A small masked spectrogram model, trained from scratch.
Model: norm batchnorm, activation silu, depths [4, 7, 7].
Data: trained on single English command words and digits, spoken by a formant synthesiser in many voices, 78125 training examples, 43.3 epochs.
Rows from block 11 of a small masked spectrogram model, named by matrix and row number. Rows with one number belong to one channel. Each number is 128 + 32 x the weight over its row's rms, rounded and kept within 0 to 255. All counts start at 0. After the name is the row's rms in percent of the matrix's.
Before each channel's rows are labels from the 100 clips, of 14848, where the channel reaches its highest value: "peak on" is the class under the peak; "band" is the frequency band that holds the peak. Only what is clearly more common there than usual is listed. The data: single English command words and digits, spoken by a formant synthesiser in many voices. In brackets: how many of the 100, against the usual share in percent.
# convs0: expand pointwise conv (model.blocks.11.convs.0.weight, 480x80x1x1), inputs 0-79
# convs1: depthwise 5x5 conv (model.blocks.11.convs.1.weight, 480x1x5x5, trained with AdamW), a 5x5 kernel
# convs2: project pointwise conv (model.blocks.11.convs.2.weight, 160x480x1x1, transposed), outputs 0-159

peak on: /æ/ (31 vs 1.2)
band: 2000 to 4000 Hz (75 vs 25)
convs0.145 105 [132 138  86 118 114 174 141 124 133 163  99 147  99 219 128 165 121  65 149 164 108 113 130 140  55 123  94 140  90 140 120 165 127 100 148  59  95 137 121  98 144 139 121 206 165  73 110 109 166 163 141 157 122 163 148  55 125 107  82  91 113 115  66 181 126 108 120 114 154 156 118 118 150 125 130 148 108  74 126 148]
convs1.145 090 [ 66 136  97 156 151  63 108  86 155 145  99 103  83 161 162  95 128  77 115 145 135 161 101 122 143]
convs2.145 128 [115  96  89 120 142 124 107 105 113 119 120 113 179 128 111 101 162 142 120 125 105 158  76  29 101 104 110 110 172 144  66 133 149 164 136 131 165 146  87  93  96 137 146 112  90 128  92 139 151 130  74 114 164  86  82 133  89 174 174 182  98 193 124  65  84 164 129 137  89 114 127 183  71 115 136 112 190  85  89 170 103 112 172 111 134 109  98  95 136 122 103 119  94 118  84 102 165 111  78 170 147 130 115 114  75  87 124 132  67 163 172 133 137 127 138 135  95 126 149 132 195 157 137 158 136 103 164 103 140 121 169  95 155 138 166 171 126 178 128  94  93 114  87 135 104 207 134 102 113  83 201 122 133 117 128 199 125 124 157 127]

peak on: /t/ (75 vs 2.9)
band: 2000 to 4000 Hz (100 vs 25)
convs0.88 134 [159 127 145 110  75 128 129 159 197 113 162 158 165  96 141 142 145 103 114  88 148  87 116 141 126 107 106 181 106  97 112  95 147 134 105 126  90 103 138 139  88 122 122 153 107 225 100 122 106 121  80 128 133 144 129 129 108 138  69 116  79 100 112 113 109 141 208 140 172 157 105 196  91  95 176  55 123 179 115 126]
convs1.88 105 [ 79  96  67  96 126 110 119 163 138 125 147 162 213 176 126 118 128 166 160  95 110 126 107 136 143]
convs2.88 135 [119 121 131 113 173 117 130 144 148 195 105 127 167 151 102  99 138 110 168 110 103 149 135 147 160 154 109 208 124 129 130 120 156  75 111 105  93 123 165 133 104 185 115 121 100 165 163 140 134 159 145 120 128  95 110 170 107 233 190 102  88 119 161  96 166 101 123 160 181 169 148 159 184 117 159  86 171 183 102 136 183 145 153 118 152 114 149 135 128 178 153 103 158  85  76 126 186 109  87  91 138 126 135 139  99 115 155 114  92 124 120 125 140 117 151  76 156  60 121 131 214 189 152 126  75 139 102 115 147 181  79 167 106 150 161 177 141 145 139 168 103  95 128 125 125  90 106 105 132 133 131 179  74 135 162 131  90  98 187 124]

peak on: /k/ (46 vs 2); /p/ (28 vs 2.1)
band: 2000 to 4000 Hz (54 vs 25); 1000 to 2000 Hz (36 vs 12.5)
convs0.423 094 [157 135 151 126 119 107 142 111 155 152 121 169 159 137  95 161  54 122 109 132 127 132 138 109 126 186 148 162 110 157 150 110 120 104 132 147 146 118  85  42 163 101 117 139  83 123 174 140 151 179 156 126 164 120  91 170  51 144  97  73 144 122  78  92  85 144  73 125 175  68 131 145 142 159 108 168 158 127 154 193]
convs1.423 127 [120 139 151  52 122 138 131 119  51 143 119 104 140  35 132 114 148 132 105 114 137 117 145  92 115]
convs2.423 106 [ 69 134  87 115 176 135 122 128 197 181 178 142 216 137 165 116 144 184  98 155 148  68 130 139 153 153  98 111 141 118 119 203 104  79 131  79 179 112 169 160 100 126 150 139 147 134 145 137  94 130 127 127 122 120  86 155 108 176  94 160 115 169 100 118 134 123 154 103  88 132  71  68 155 111 135 135 126 153 196  90  98 124 135 118 119 143  97 103 158 116 171 125 142 115 127 131  88 201 143 147  74 157 109  61 160 145 144 124 153 172 118  78 117 137 162 132 131 106  97 134  84 154 123 165  66 113 167  79  97 114  63 119 140 110 120 106 167 150 145 122 122  92 112 117  78  67 146 136 138  87  85  67  80 122 117 134 142  84  69 129]

peak on: /ə/ (37 vs 0.7)
band: 1000 to 2000 Hz (53 vs 12.5)
convs0.478 096 [155 138 141 146  95 145 108 111 125 227  97 164 148 164 177 190 146  91 150 172 105 132 163 117 124 122  63 177 130 160 132 138 202 102 169 137 142 121 128 119 157 190 103 131 154 106 149 143 134 176 115 113 102 124 146 101 201 116 179  88  89 180 140 125 107 122 110 150 117 183 101 110  98  95 102  74 123 119 128 130]
convs1.478 083 [107  93 129 100  99 109  88 168  91 113 152  91 172  90 101 128  87 151 122  81 102  72 115  78 117]
convs2.478 118 [ 78 100 135 123 115 149 129 106 124 108 152  87 114 105 124  82  85 154 105 165 121 142 179 171 150 127  81 109  89 129 167 149 135  83 106 101 144  97  93 162 131 148 107 122  94 146  91  65  82 115 153 149 111 161 104 129 170 165  96 114 145 153  72  95 178  98 127 158 134 120 102  65 105 153 113 139 104 113 100 137 160 160  93 111 105 218 140 142  80 119 169 184 113 147  97  94 106 111 149  99 185  89 136 104 126 131  94 138 114 158 159 188  75 173 138 147 132 171 146  36 149 104 179  98 119 158  87 172  45 145  74 123  91 101 110 155  99 100  97 142 129 189 104  49 125 115  95 112 129 114 150 127  93 113 103  96 171 150 109 132]

peak on: /k/ (31 vs 2); /oʊ/ (29 vs 3.1)
band: 1000 to 2000 Hz (76 vs 12.5)
convs0.126 168 [174 146 134 125  97 140  97 149 133 152 144 103 105 142 138 111 121 109 117 113 102 111  94 142 111 149 171 139 149 139  86  80 132 128  88 101 123 121 143 133 136 157 179 157  85 220 115  78  94 115 170 180 101  63  85 137 170  99 111 141 207 174 155 184 122 112 107 141 174 118 113 151 128 191  86 108  56 137 154 121]
convs1.126 092 [115 121 138 113 125 124 102  93 131  92 132 130 126 153 133 121 109 106 210 187  91 103 119 218 135]
convs2.126 142 [178 130 175  87 117 155 148 114 141 156 122 125 121 123 136 131 114 161 120  91 165  85 114 170 156 122 117 121  97  87 148  67 129  29 111 134 141 157 185  93 134 132 109 146  98 166  90 115  73 127  95 139 160 130 133 117  60 149  40 222 119 168 123 106 184 152 136 135 170 103 105 114  87  85 101 242 169 145 140 128 160 135 103 133 105 139  85  93 104  78 120  98 159 126 124 122  90  94 149 123 148  90 121 145 142 151 156  86 120 163  80  90 164 157 106 107 128  94 161 126 152  98 123 133  95 106 135 129 103 115 112  75  95 126 121 142 102 127  34 136 174  84 119  83 131 115 154 197 143 151 126 137 115 107 139 132  79 136 121 148]

peak on: /oʊ/ (71 vs 3.1)
band: 2000 to 4000 Hz (72 vs 25)
convs0.62 125 [117 158 132 148  86  87 122 120  90 132 122 117  75 108 133 110 154 142 169  94  60 157 209 137 154 182 131 127 143  24  98 195 129  96 125 122  87 168 148  90 136 146 135  94 131 148 110  68 137 131 160 147 168 160 155 101  76 125 135 109 130 160  92 130  87 107 133 140 196 135 136 138  97 138 137 113 129 129  95 182]
convs1.62 097 [111  70  98 128  67 115 131 182 184 131 126 113 178 178 131 140 137  87  71 115 129 146 128 142 127]
convs2.62 112 [108 111  70 157 118 123  85 129 173 113 103  87 146  39 119  48  88 128  84 108  94 133 140  75 110 150 142 148  96 165 137 150 181 136 237 139 158 123 163 124 210 171 129 117 100 175 133  95 122 124 141 142 132  81  85 124 175 138 123 128 112 138 191 135  87 147 110 141 103 165 197  75 137 149 135 116 116  97 181  90 101 111 147 102 144 120 128  50 100  68  81 114 143 140 115 138 159  70 142 159 137 161 108  92 153 109 141 112 105 136 111 119  97 150 157 140 146  86  88 154 113 141 155  86 173 134 131 136  90 161 181 138 138 102 161 151  96  93 151 174 113 101 110 102 121 187 143  92 102  66 138 151 144 126 135  95 122 162 133 124]

peak on: /oʊ/ (32 vs 3.1)
band: 2000 to 4000 Hz (100 vs 25)
convs0.233 115 [ 81 110 153 203 100  98 159 125  60 188 124 150  52 143 119 152 172 145 113 137 107  79 144 185 102 142 171  95 142  77  95 178 139  92 154 134 133 106 122 133 112 161 102  55  99 112  62  91  85 106 118 108 137 119 105 158 126 134 152 111 130 143  77 166 122 120 110 145 156 141 166 146 104  80 103 136 156  97 129 155]
convs1.233 091 [168 187 181 171 151  70 107 103 120  67 116 130  95 123 136 149 143 121 145 158 132 108 151 170 159]
convs2.233 117 [165 126 114  97 140 123 117 160 150  88 107 127 111  84  84 104 145 154 135 124 115 175  95 109 135 119 139 177 101  91  92 140  93 139 150  86 135 136  75 133 148 140 158 162  77 167  95 128 161  99  71 170 130 156 110  93 136 135 112  77 146 104 147  97  55 141 158 122 176 160 123 166 135  76 157 132 114 123 101 123  94 171 134 122 107 158  92  93 130 177 139 112 150 120  80 196 139 172 122 160 167  82  59 146  98 116 169 121  97 163  62 170 104 147 191 204 157 130  62  58 113 120 137 152 186  73 154  70  92 192 126 156 134 169 141 124 154 139 174  97 135 109 151 127 150 132 158 152 136 178 169 119 105 139 175 129 173 153 113 132]

peak on: /ʃ/ (27 vs 0.2)
band: 2000 to 4000 Hz (55 vs 25); 0 to 250 Hz (45 vs 12.5)
convs0.156 124 [ 87 177 139 175  64 190 127 121  75 202 123 151 105 128 110  98 178 143  95 115 124 106 140 196  86 148 112 121 131 128 106 179 158 108 139  98 160 145 103 119  53 150 113  84 132 121 134 104 121  86  77  65 105 101 133 135  86 147 128  97 111 151 128 126 154 127 104 136  93 140 111 169  89 117 192 161 122 102 165  90]
convs1.156 097 [179 173 133  99 122 109 120  88  89 110 150 100 167 123 133  89  76  67 116  92 130 141 176 164 134]
convs2.156 122 [145 131 168  92 159 108 163 130 113  97  31 135 115 192  98  94 125 150  69 158 146 145 146 113  94 119 140 169 115 131 117 138  88 214 142 108  68 167 171 134 134 179 102 141 114 132 126 130  79 159 161 237 103 138 137 151 115  96  96 125 125 127 124 132  89 127 153 117  39 151 119 139 108  87 109  99 157 135  95 182 121 131  97 138 100 138 116 147  83  96 137 138 138  65 138  94 156  94 183 108 131 171 143 153 168 150  97 111 155  98 105  52 103 112 120 129 122 135 104 110 130 125 152 168 204 178 170 134 110 142 166 150 145  56  87 152 137 120  77  97 165 110 150  62 125 136 112 154 125 170 105 159  87 125 144 110 144 119 132 147]

peak on: /ɑ/ (26 vs 2.4)
band: 250 to 500 Hz (92 vs 12.5)
convs0.347 123 [ 85 196 189 139 160 159  76  87 124 166 169 181 126 118 168 181 107 103 162 168 100  86 161 169 149 139 119  90 125 101 139 104 175 104  96 152  88 103 145 116 158 137 121 107 117 120  76 125  95  79 146 145 150 130 106 156 134 110 160 117 160  97 118 164 100 115 162 207 149 154 116 146 132  76  73 120 176  99 129  96]
convs1.347 109 [144 123  87  62  76 131 145 154 114 164 112 114  84  71 130 150 147 143 167 127 138 104  70 170 119]
convs2.347 121 [112 128  95  78 109 172 141 139  70 149 118  83 142 123 202  95 117 119 112 127 123 108  99 112 135 150  85  66 125 169  97 118  83 150 127 125 110 132 149 141 161  72  73 109 155 194 136 115  80 132  66  68 139 121 129 116 137  88 135 152  93 149 129 138 186 134  95 149  97 181 164 154 136 125 185 104 180 134 134 133 156  91 141 129 181 119 104 110 193 141 126 100 101 118  89 112  78 101 127 135 128 130 100 153  90 116  23 120  56 114 159 182 121 110 141 100 123  96 176 139 175 135  91 107 176 142 185 169 164 140 159 175 150 202 152 115 162 121 130 162 113 147 108 103 111 200 144 142 152 165 128 150 166 146 139 155  90 119 165 133]

peak on: /oʊ/ (26 vs 3.1)
band: 0 to 250 Hz (100 vs 12.5)
convs0.348 055 [159 166 133 168  89 145 107 176 101 157 162  49  88 162 142 127 128 164 117 131 128  81 101 182  85 138 102 111 109 158 117  90 128  80 126 105 164 101  94 165 118 134 145 110 108 185 103 133 194  86 141 157 135 186  75  70 165 128 158 124 131 156 105 126 179  90 194 111 106 121 105 143 141 116  99 114 155 135 106 183]
convs1.348 085 [131 112 114  94 130 131 146  89 129 143 125  80  19  86  96 126 144 160 143 140 123 157 167 159 125]
convs2.348 086 [148 124 124 114  49 128  26 175 159 114  83  74 105 170  88 104  87 130  95 124 133 189 111 104 126 106 127 126 104 119  59  93 167  87 175 111  81 151 127 159 147 128 110 173 181 103 166 172  97 135 126 126 193 123 117  93 142 123 122  91 164  94 148 140 141 104 171 135 101 129 176 176 117 124 125 101 118  99 164 119 126 104 159 140 161 139 224 149  97 146 114  98 165 110  73 144 117 201 131  92 107 183 146 105 101 180 165  94 128 111 143 174 159 138 146  76 104 135 136 147  63 176 166 152 154 156  86  96 113  94 111 202 153  89 123 122 169  98 115 113 126 138 124 103 122  92  92 154 118 163 115 111 139 164 146 135 148 146 136 123]

peak on: /ɑ/ (78 vs 2.4)
band: 500 to 1000 Hz (74 vs 12.5)
convs0.23 108 [ 98  69  88 165 119 116 112 143  96 111 112 119 110 140  85 163 143 108 163 130  92  79 138 105 123  92 138 137 160 124  63 167  90  72 136 122 160 119 142 132 167 155 101  94 193  98 138 129 201 117 141 175 163 163 157 116 137 106 133 117 121 172 147 103 107  99  73 140  71 167 108 152 132  99 126 130  83 136 197 205]
convs1.23 081 [135 100 135  88 142 131 117 112 106 105 129 133 168 195 152 125 152 190 212 141 121  96 108  87 116]
convs2.23 120 [123 140  66 137 136 139 141 151  99 134 126 140 104 131 162 103 135  99 101 133 100  91 152 129  86  99  92 176 142 146 106 167  90 165 163 148 114 109  98 116 144 101 107 108  90  86  91 164 161 120 120 107 186  91 139 136  53 170 149 184 119 153 118  98 145  85 185 175 122 182 131 104 163 163 144 111  96 131 120 116 114 127 103 175 192  82 135 145 161 119 117 110  90  81  89 118 146 133 113 100 182  94 123  93  40 110 118 127  71 152 143 202 161 109 189 101  59  69 176 126 132 149 153 112  84 140 131 158 104 139 120 156  87 107  68 144 137 147 176 118 161 192 126 140  84 110 157  96  92 155 109 120 164 206 107 158 134 111 134 104]

peak on: /k/ (45 vs 2)
band: 2000 to 4000 Hz (60 vs 25); 1000 to 2000 Hz (34 vs 12.5)
convs0.151 107 [100 115 139 190  89 114 108  72 141 122 123  60 136 164 159 184 183 138  87 173  83 129 155 192  93 131 113 130 110 100 165 133 107  96 144 146 128 139  93 135 120  78 135  69  94 195 158 120 121  78 107  53 122 139 171 125 118 140 142 151  83 124 133 117 110 124 118 163 143  96 137 178 145 178 185 141 142 151 165 132]
convs1.151 099 [126 112 171 123 144 112 125 187 133 134 110  95 129 162 131  88  86  79  80 110 113  74  58 115 142]
convs2.151 116 [ 96 144 108 136 134 163 125 107 159 135  94 107 109 147  95 119 127 157  91 175 150 121 131 116 149 186 118  90 152 160 182 115  85 102 124 120 114 161 227 116 119 214  99 168  77 190  72 114 111 139 104 128 147 118  93  71  97 130 102  79  99 106 152 129 146  95 141 109 133 194  98 145 120  93 162 158 166  70 101 151 103 107 150 139 100 148  76 116 142 128 103 139 112 158  68 167  80  85 112 139 110 151  99 131 161 129 159 148 109 206  67 170  73 113 111  76 115 111 115 109 151 133 136 124 146 163 124 140 106  57 104 134 160  61  82 115  96 129 112 128  98  77 121  68 148 154  79 106 151 151  91 156 187 147 134 137 130 117 162 151]

peak on: /ɑ/ (29 vs 2.4); /oʊ/ (25 vs 3.1)
band: 250 to 500 Hz (57 vs 12.5); 0 to 250 Hz (39 vs 12.5)
convs0.223 090 [139 112  97 134  91 137 148 133 124 111 133 111 105 143 151 156 206 125 179 183  58  98  98 157 144  72 108 160 119 139 156 144 133 113 168 129 108  98 119 157  97 176 104 143 132 161  89 148 134 112  39 121 152 136 173 120 174 145 159 136 150 134  71 176 150 148  81  93 122 165  69 138 189  97  79  96 152 154 131 149]
convs1.223 103 [118 101 108  48  64 111 113  89 111  59 112 118  98 129 109 159 163 138 142 118 119 154 170 126 127]
convs2.223 122 [163  82 140  95 138 172 116 140 147 191 146 143 158 113 131 159 152 108  89 128 202  92  99 117 121 156 132 151 126 114 133  95 113 121 113 101 127 140 206  76 134 208  88  78 105 112  94 119  69 125 124 147 127 140 141 110 158 137 138 125 106 105 130 190 141  62 188 140 112 148 173 135 104 130 152 124 171 143 141 120 140  96 104 190  85 120 135 145 122 163 132 131 153 147  92 128  56  71 131  68 119 103 124 110 132  83  96 101 176 143 104 194 176 166 124 188 133 111 140 104 132 138  97 135  75 106 107 201  71 200 102 158  91  76  99 151 113 116 145 147 153 112 150 128  78 123 141 123 135  98 122 105 146 119  79 187 114 161 131 201]

peak on: /ʃ/ (72 vs 0.2)
band: 2000 to 4000 Hz (98 vs 25)
convs0.328 131 [126  94  66 120 131 100  93 158 127  78 102  74 115 131 140 156 104 146 168 124 112 109  96 133 156 118 150  88 133 108  89 119 130 151 163 113  82 140 147 149  89 126 187  80 107 166 118 133 149 136 156 116 173 112  73 111 137  81 152 185 174 124  48 153 169 131 104 127 175 106 194 136  99  98 119 139 202 191 118 137]
convs1.328 083 [128  98 199 188 136 103 103 152 144 117 137 139 115 103 133 125 116  67 115 102 122 136  57  73 134]
convs2.328 108 [ 90 137 177 124 109 136 144 137 164  95 143 138 112 126  37 134 106 161 136 137 123 166 109 138 153 122 146 154  84 132 169 128 144 209 104 173 146  92 147 174  78 138 136 126 134  79 137 157 151 137 193 163 137 120 108 144 141  53 106  57 122 126 112 127  97 158 140  80 136 161 138 167 100 151 124 184  98 109 102 172 106  83 155 106 155 172  68  85 171  88 113 121 143 127 128 123 201 144 145 134 148 147 139  82 118 150 148 131 111  94 141 137 143 100 176  94 130  98 154 172 149 131 102 177 121 136 136 123  67 107  74  53 186  90 165 205 107 123  85 164 135 175 141 130 123 102 152 131 143  77 109 115  73 139 160  86  65 111 151 127]

peak on: /æ/ (28 vs 1.2)
band: 1000 to 2000 Hz (79 vs 12.5)
convs0.385 101 [202 172  78 109 139 169 120 166 160 118 164 164 148 138 113 130 143 128 185 124  84 122 107  96 100 116  76 115  68 100 157 118  70 135 159 152 115 109  92 124 126 185  69  73 107 137 126 181 148 138  63 108 144 113 150 108 172 125 132 117 154  54 120 107  84 131 164 169 154 140 147 152 188 132  87 114 118 122 133 145]
convs1.385 095 [126 141 122 129 144  81  92 129 151 129  62 103 163 128 147  73 109 151 127 153  34 129 150 118 150]
convs2.385 111 [118 117 119 108 165 162  97  84 169 144 161  81 131 155  90 203  97 150  55  88 122 208 130 166 151 136 184  62 143 119 147 124 135 145 113  91 130 167 176 108 155 121 144 175  68 105  85 159 103 149  78 135 135 133 121  99  61 117  90 106 126 137 129 174 144 101 153 111 101 149  98 153 115 151 131 146 134 132 106  48 107  84 163 143  90  87  98 122  86  98  63 157 143 209 144 152 153 122 154 111 112 112 116 147 162 155 195 117 143 169 121  87 124 106 167 121 113  48 134 113 160 177  89 120 142 125 141 146 141 125 131 118  80 114 124  93  67 123 115 148 143 127 146 160 135 163 153 135 133  87 125  91 161 158 125 179  89 121 200 113]

peak on: /oʊ/ (62 vs 3.1)
band: 1000 to 2000 Hz (57 vs 12.5)
convs0.224 139 [115 152 109 133  85 113 104  95  72 167 153  50 113  96 159 150 188 151 129 110  79 187 162 167 135 137 115  80 100  41 148 141 130 160 107  85 104 131 130  85 117 124 106 189 102 129 173 109 126 118  95  72 160 129 142 166 115 188 131  87 116 106 114  88 138 101  68 137 134 168 120  98 119 139  85 137 126 107 103 109]
convs1.224 099 [ 73  88 136 155 106 132 165 196 153 100 179 166  94  74 109 127  82 106  98 126 118 125 143 130 134]
convs2.224 117 [158 137  43 112 141 119 170 124 137 159 109 160 126  96 139 105 120 121 149 110 146  91 101 139  94  97 161 157 124  81 104 137 133 175 193 175 166 138 170 146 148 164 167 111  82  77 111 167 111 125 114 128 112 120 178 164 137 111 149 131  99 154 150 124 129 157 120 147 105 117 166  57 116  93 127 157 118 117  59 113 117  76  89 138 160  44 113  86 125 168 118 115 145  70 133 100 185 121 167 131 117 204 118 170  89 153 149  73 100 151 179 122 133 131 161  87 177 117 154 155  88 104 169 167 135 139 181 103 151 155 111 150 105  89 168 122 121 156 168  95 123 131 157 168  14 123 159 129 169 134 119 147 131 118 101 114  93 173  83 141]

peak on: /ɑ/ (35 vs 2.4)
band: 4000 to 8000 Hz (99 vs 25)
convs0.411 093 [105 149 113 116 162 116 108 180  86  97 121 191  85  78 150 136 176  82 125 111 141  95 132  63 148 104 145 132 115  81 100 159 109 139  49 135 106 159 122  99 158 203 166 112 116  40 123 152 125 114 144 114 126  89  64 136  84 105 150 144 116 120  99 107 159 150  82  81 113 106 100 119 148 129 154 104 105 160 151 156]
convs1.411 085 [149 143 137  79 120 127 110  90 107  97  88  53 150 103 107 111 125 207 144 174 136 140  96 115 137]
convs2.411 101 [ 59 119  59  87  86 150 156 137 170 115  86 117  95 105 145 106 176 159  72 146 140  70 103 121  89 124  84 193 157 207  74 100 158 146 179  88 123 127  90 102 182  96 119 177 147 168 197 125 171  77 144 144  90  95 117  82 148  96 107 151 116 104 133  77  85 134 116 116 117  93 144  84 112 116 147 104 165 124 153 138 143  85 144 118 106 119 115 154 126 139 159 129 147 113 137  63  77 159 139 120 114 169 146 118 127 142 100 127 165  64 135 150  81 139 129 127 129 110  87 120 131  97 116 126 130 144 153  81 139 175 206  53 112 155 171 153 116 101 116 125  35 132 107 156 109 157  98 123 136 113 124  87 140 136  99 101 177 151 126 135]

peak on: /oʊ/ (65 vs 3.1)
band: 1000 to 2000 Hz (75 vs 12.5)
convs0.96 127 [ 93  86 130  82  98 121 156 152  92 169 172 121 130 116 140 169 179 147 158  94  32 171 144 102 135 126 100 176 117  64 134 127 133 102 143 144 130  75  96 110  55 131  74 121 153 154 113  88 133 157 164 123 135 115 120 165 104 165 141 107 153 140 133 151 165 109 142  84 150 145 113 173  40 121  89 121 137  83 132 111]
convs1.96 098 [109 122 137 151 115 130 161 204 152 149 127  92  34 116 141 135 139 164 129 106 132 111  81  87 127]
convs2.96 127 [111 145 103 133 110  88 153 123 159  98 130 166 130 120 126  73  83 129  81 144 120  23 101 152 127 157 158 176 127  86  94 138 133 109 105 182 101 167 149 110 139 189 126  95 125 133  90 157 109  87  78 153 175  89 111 171 101 130 151 175  98 110 135 115 110 148 116 128 109  87 164  98 157  84 155 131 135 114 149 162 149  33 163 125 161  56 182  93 155 117 117 139 134 137 113  88 100  75 160 111  72 175 107 154 167 186 170  97  82 143 105 115 137 145 143  94 166 115  93 100 121 179 131 154 101  80 131 156 105 114 130 152 154 124 148 153  47 134 103 139 118 154  96 176  66 139 100 183 140 101 105 127  99 124 187 129 153 150 109 157]

peak on: /ə/ (70 vs 0.7)
band: 500 to 1000 Hz (40 vs 12.5); 1000 to 2000 Hz (39 vs 12.5)
convs0.17 102 [116 102  96 125 124 185 194 149 141 121 127  90 161 152 168 163  80 109 146 165 145  68 112 178  86 119 140 134 104 128 115 147 148  73 137 137 100 130 213 166 131 131 177 175 204 125 132 106 126 173 159 121 141 131 145 123 110 120 129 150  74 162 164 100 106  75 154 169 135 130 118  68 150  88  84 153 110  99 152 165]
convs1.17 088 [104 129  79 180 113 162  93  79 141 136  99  76  58 176 111 117 121 134 182 131 132 110 124 126 133]
convs2.17 103 [129 167 124 126  94  64 130 181 161 167 156 135 115 105 112  62 123 204 149 145 131 155 143 165 116  98 127 138 142 113 168 127 149  99 136  70  96 127 120 121 150 126 192 170 113 147 126 147 126 130  95  82 157 113  77 165 118 134 110 128 168 191 132 119  69 181 151 137 122 140  76 112 153 118 138 185 143 103 141 125  75 179 165 112 121 160 106 173 187 189 144 140 106 110 157 120  90 159 115 130  91 181 185  40 151 113 193 120 147 132 121 114  83 161 107 118 159 125 118 116 123 190 149 167 104  80 114 114 186 108  51  76 135 145 142 135 146 131 128 143  90 134 103 126 180  91 127  90 111 139 163  66  74 117  73 104 135 137 144 123]

peak on: /ʃ/ (69 vs 0.2); /s/ (26 vs 2.5)
band: 2000 to 4000 Hz (69 vs 25)
convs0.396 123 [142 157  66  99  96 120 111 101 162  91 100 115 191 177 124 144 138 142  86 160  89 129  94 131 125 106 151 145  91 144 170  70  34 142 109  89  84 114 114 125  96 133 148 121 126 211 167 128 157  96  47 138 137 131 157 148 117 121 164 123 113 134 128 163 113  85 103 118  93 110  96 137 131 155 170 102 150 174 102 176]
convs1.396 095 [140 102 148 115 103 133  99 190 184 131 140 154 128 128 149 133 125  94  89  95  78  87  62  94  97]
convs2.396 116 [140  89  83 124 153 141 143 143  53 148  86 108  69 107  58 149 117 117 145 142 152 180 142  51 121  96 123  88 136 128 159 147 106 201 140 146 157 167 177 149 172 162 105 137 173  91 129 175 145 154 180 115  87 153 141 105 196  92 143  85 107 174  85 162  91 147 120 136  96 160  73 149 113 144  76 149 141 121  82 127 117 125  81 151  97  98 138 120 157 136 175 108 123 131 122 143  71  99 134 128 156 174 165  67 189 139 100 149 113 115 122 103  83 126 144 143  97  76 144 126 114  87 170 166 135 195 152  95  96 127 155 153 160  99 154 150 131  74 140 148 116 120 164  80 140 159 100 132 151 104 121 113 200  71 107 115 126 126 184 121]

peak on: /t/ (43 vs 2.9); /p/ (32 vs 2.1)
band: 2000 to 4000 Hz (100 vs 25)
convs0.466 128 [168 117  73 117 132 167 139 115 131 108  99 111 122 111 135 154 105 153 131 154 113 161 146 174  92  96 134 138 122 143 104 164 139  91 136 143 106 120 212  90 200 110 119 157 143 182 106 133 114 136 107 160  92 118 137 144 104 115 136 145  90  80 118 135 255 130 115 139 127  97 196 114 162 153 129  82 155 105 131 161]
convs1.466 114 [129 139 214 137 126 132 126 174 108 130 122 124 137 146 128 132 126 194 132 123 129 145 229 119 129]
convs2.466 111 [158  73  80 121 118 126 115 158  69 129 155  32 105 129  81  99 172 143 122 135 101 122 114 172 123 123  71  75  98 128 113 134 154 120 122 121 123 107  47  71 128 144 121 104 177 130  80 114 140 123  78 159 124  97  97  98 110 154 133 130  82 142 140 125 134 119 158 123 136 104  44 155 142 133  90 144  59 170  82 136 109 101 104 110 114 125 108 138 143 162 123 120 156  92 134 174 174  72 146 118 156 171 128 212 114 124 114 142 141 115 133 147  98 160  87  77 190  95 124 169 120  94 127 139 154  90 134  71 140  69 124 133 124 100 120 104  14  60 140 168 148 132 118  75 143 120 145 100  98 102 119 163 147 122 145 161 114 105 107 145]

peak on: /ɑ/ (66 vs 2.4)
band: 500 to 1000 Hz (72 vs 12.5)
convs0.6 122 [137 199  99 101 159  97 114  68  76 130 123 127 133 132 112 176 111 118 166 114 141 112 153 183 150 178  87  79 139  72 180 122 195 145 122 182  92  87 115 156 133 128 123 145 144  81 132  99 132  90 173 167 158  75 129 145 101 134  91 123 167  98 141 148 132 165 133 163 100 159 102 133 183 128  62 127 144 132 141  78]
convs1.6 084 [135 142 140 145 133 141  88  84  85  75 148 175 198 175 140 126 101  58 118 116 132 104 129 129 131]
convs2.6 123 [163 109  71 114 119  94 125 106  71 136  98 148 118 133 141 163 190 103 153 146 161 134 127 104  91 109 156 100 162 179  59 112 127 163 149 123  87 127  97 174  95 106 136 101 124 136 113 166 103 135 182 138 107 146 132 117  76 161 147 118 105  99 162 160 141 164 185 123 134 144 211 154  83  55 157  86 123 122 105 116 166  99  63 137 177 135  98 129  96 170 178  88  67 130 119 233 139 130 137 168 131 155 130 129 148 157 126  45 104 108  94 111 169 100 133 123 129 128 158  80 113  80 137 119 152  52 143 169 125 116 121 159 164 114 125 134 111 158 127 107 103 141 119 137 121 111 120 105  60 135 138 104 206  89  84 123 110 102 111 169]